Rows from block 8 of a small sound classifier, named by matrix and row number. Rows with one number belong to one channel. Each number is 128 + 32 x the weight over its row's rms, rounded and kept within 0 to 255. All counts start at 0. Numbers have three digits each. After the name is the row's rms in percent of the matrix's.
After each channel's rows are labels from the 100 clips, of 14976, where the channel reaches its highest value: "strongest on" is what is common among them. Only what is clearly more common there than usual is listed. The data: simulated sounds of rotating machines with and without faults. In brackets: how many of the 100.
# r30: branch 2 reduce pointwise conv (model.blocks.8.r3.0.weight, 128x512x1x1), inputs 0-127
# b30: branch 2 3x3 conv (model.blocks.8.b3.0.weight, 192x128x3x3, transposed, each kernel summed), outputs 0-191

r30.33 078:088186129162048176141138123145126157113147151140127122100128142146141108120106156112231123084090129147088139102080139134153088139166164142124161154160142139155155205139181157189096183117174126158102088140186149125223134114157124111100063146141127093168126123110099172150115142128162132168166121099152156148163178076092121119120100143192191124118147139111103121102163076163117094218125
b30.33 091:124133114156100137167198127079146105182165089155137121102084102129153142088091181154096134118174114208125071145089158110169115100137129092117107125072107101199169077164187100128113123127158151104160166159144123093091129162136141157139161180152129116111126137088170106097171156141143157109090092103125100108108159082137141126119094081175136148112117169169146109112065041126104110120130129072162092096185080171159114120082098076101139116122068105153133148135181116167119113084082088117183144094092095140099114115164125174137114182162102094133128146167138177065146152159162126059
strongest on: state: faulty (100); rattle (75); squeal (43); bearing knock (33)

r30.113 120:165128101189172142159149126100073114087166206128111105149168075143059103098161196155131124096121148094094101105199066141125109069185121101113158063035169083159177130150082075080058080131139101160036131123187116086120079186104081177103131087057130103137099142111063158089044151109114119075081078106067185192122177075104070091163113172217158084084137127070076157058125127171126144139109
b30.113 110:163103107116115129130072111143124235112170169114121117126140084138122116121126107152134085157116141096072118106135152134060131079128139086139128109074157090137160132141135115084131074209078103039128088164085130106133200128114101106069095136090133092088137124067144094130132121157082133138123122144115151173111116170094127072116061159113054168123149086117141117136184116165155140133136129092138126138109142113129128114120137062069081075083188115115056113087111137074147159164105085138085077109096131051091135131116113135088104143067114120093123114110104123136122129081141078132
strongest on: state: faulty (100); squeal (74)

r30.92 084:101174164179109170132175145101102137107105117100107139103091146084103152154158054148057135162097083120102114109123191097123065077100147184112166195137159117158147076118079159133070143165104066077083138157172103136140114128135123044151112111049141043083090108130158178129132078115122076177180176072101168126148171136239176114110165111178140150163148108169163035174118165144088070134136
b30.92 111:123097119167095153071104128157131087111159122125117126075140147121142099185152107111174109149084132109093098154144161144115155107082133107109117117147149136110046213100111151143118159139104135109100102138092155178156108091109157131115070108091070129134085150160097154127100076128092169192146127187162128136180125139177115151078162108133138139112200060095066166078158189081148174145116131163097076117099086101119108147141132156151088110139120123068079120076106141087109141174118142148077161188145160082142180133064167101118174119068129165126127097094089116142126121092108074166
strongest on: state: faulty (100); squeal (46); rattle (43)

r30.66 091:152117135128127135027115166128132119180054157169123142137089104109177145094124110170053113118168096104183169148139133159128141157182117126126069119120077125127124126082119108111144150151085109107237131108112120157141207236119048114178192187149107069199194072110172100133063121152117075115095241131102042064097140147146187164160149083102109108058070215108108162182097129177123129088097
b30.66 084:115084149149120120156095073140145038116110148083078099115121141071127142096093079117100137094136125144132140137117066153111101136150151179131160146109076149168096084086155106138115138113119085100086148136119114107105132118203077117202160137143103101163161115101123113152122099103193118116137095136084145083091131132156111110135121172112132035116084077126157084080076127068092131151001079140121082131112106115111086075101089143137146095126120134128097099072097157159099107098146140138167073163090140132133145092113080097120092140104184128109088118141100152117182090092103108088
strongest on: rattle (40); conveyor (31)

r30.79 086:154176164140097154163171162160125167038153085159134152106164089111124127146151138086058135172079117137090102063143129071088102090145130184131096091198107116124124138096099149126111123206080124144122111129182150155114104129089102115255114116043175110084121146122154157080140084135134152118126230123049136139162166117213106117101123116145120109117176099114157121077121148197151183084132
b30.79 105:079085120171111154079108124129161102122142121160139125083117165127126102149108136097112136121080172103149098162106139124139114133065075102106074078148152164130084178124118113128155153127097147146131149143123128179125113108079145146083104147084116097136087143159097090115099103107079141165117142177168154164162145153193094181127200103156126103111114068108092137064122139127125160124139084148111119105107083074147122142153120121126068102180181116012095171112095114117158134117130094179068150161166121111171131139068079098162163108051161163134173086111159163148141092147123041137
strongest on: state: faulty (100); squeal (76)

r30.52 146:132137167173108166101082126140097233065165149153155100110110133087074169120194114105114131173055080102099086092129083092149111092224124157141196110123111160198225125101113142113054039174140099165107122147141119174074116116115105093139095060120144092137102125106177195091114117112190162151070089121116110107127241078155112173133147116175149118160091119085125135108075152200090120128078
b30.52 104:151108171113144145149166188125136065203123137161190127070148104166115170163119136125112108129119131095122163143086130126154168172148147126136160105069151132144165134113145185167163167121116124084102130141136144122090133127128103118132175113119125127158105204152162078128102154177162091133121098090113178182165134130158143132101112135137171072118098179207136142137074105115133115111067102187108064134140125149110109121127131093144125180114187134127255127127121146136172129077187140083132153112135098175136075137091071155184073150155131126135156140129163187129128162166138143077
strongest on: state: faulty (100); squeal (68); conveyor (42); bearing knock (34)

r30.59 121:122114180169119121061153093169134156077146123102148092065112246116126110144141120128080142131068067098089122120115131125113094095199152161089139182138132155146159094105162135133107167170152059106255111111176092170180182106106109078200133129105148068155133112105179114123100062154173167157159197086105088088128220101167099145119105121140162130100142149171119115173136173140093118164146
b30.59 110:138060106194077132092122156165122082130123112088146144143160119156172080080091128124120140145124128104133177185133131143149114150123107130148143169141129132109085127081140154142122094085089125151078151091102159110100207079111151122084113100133118134160091159132077120121111108143126084162131106156117149111135112114196121107096173123139125048123211151085090120108104119123136074062090169153108095139092120057114077183130116141099144157114211154165137146150138163078178106163201139099106159146168125130115178113094174113100174123190109158155076122099035138138098156117114090140
strongest on: state: faulty (100); imbalance (83); gearbox (42); squeal (32)

r30.20 088:110170094072126126055145147157132092145113089141059144094132122105176068107150071133110086145160102118169092156075083167120178146118108126145086131076091054045102094109120127083197147112082154113151101107142120145139134172126043138179198109117112113137186156118138074118075104122111122090173176126144076126157094125113162065140171101125075075068125182077078178139142127141126156093000
b30.20 088:090124164150116107150140120119114132089133066113067135097131127107090113092140077132057090163144104124098113077111120088104083129168127131078169133180056189128144063108111121084168154143128110089110082172074128091104088133197086081129142131125141141110120073108148085124109069116114113104097177096116077147136109159120141069175168143126088122124117075089144127111093151112099107196082108126121100176094116157100093113135109093117149115123136125164040131085108158090070153081161151065156103097112112171109048118130152127080114117108163087094114120110110162163088099177116130085
strongest on: rattle (68); turbine (30)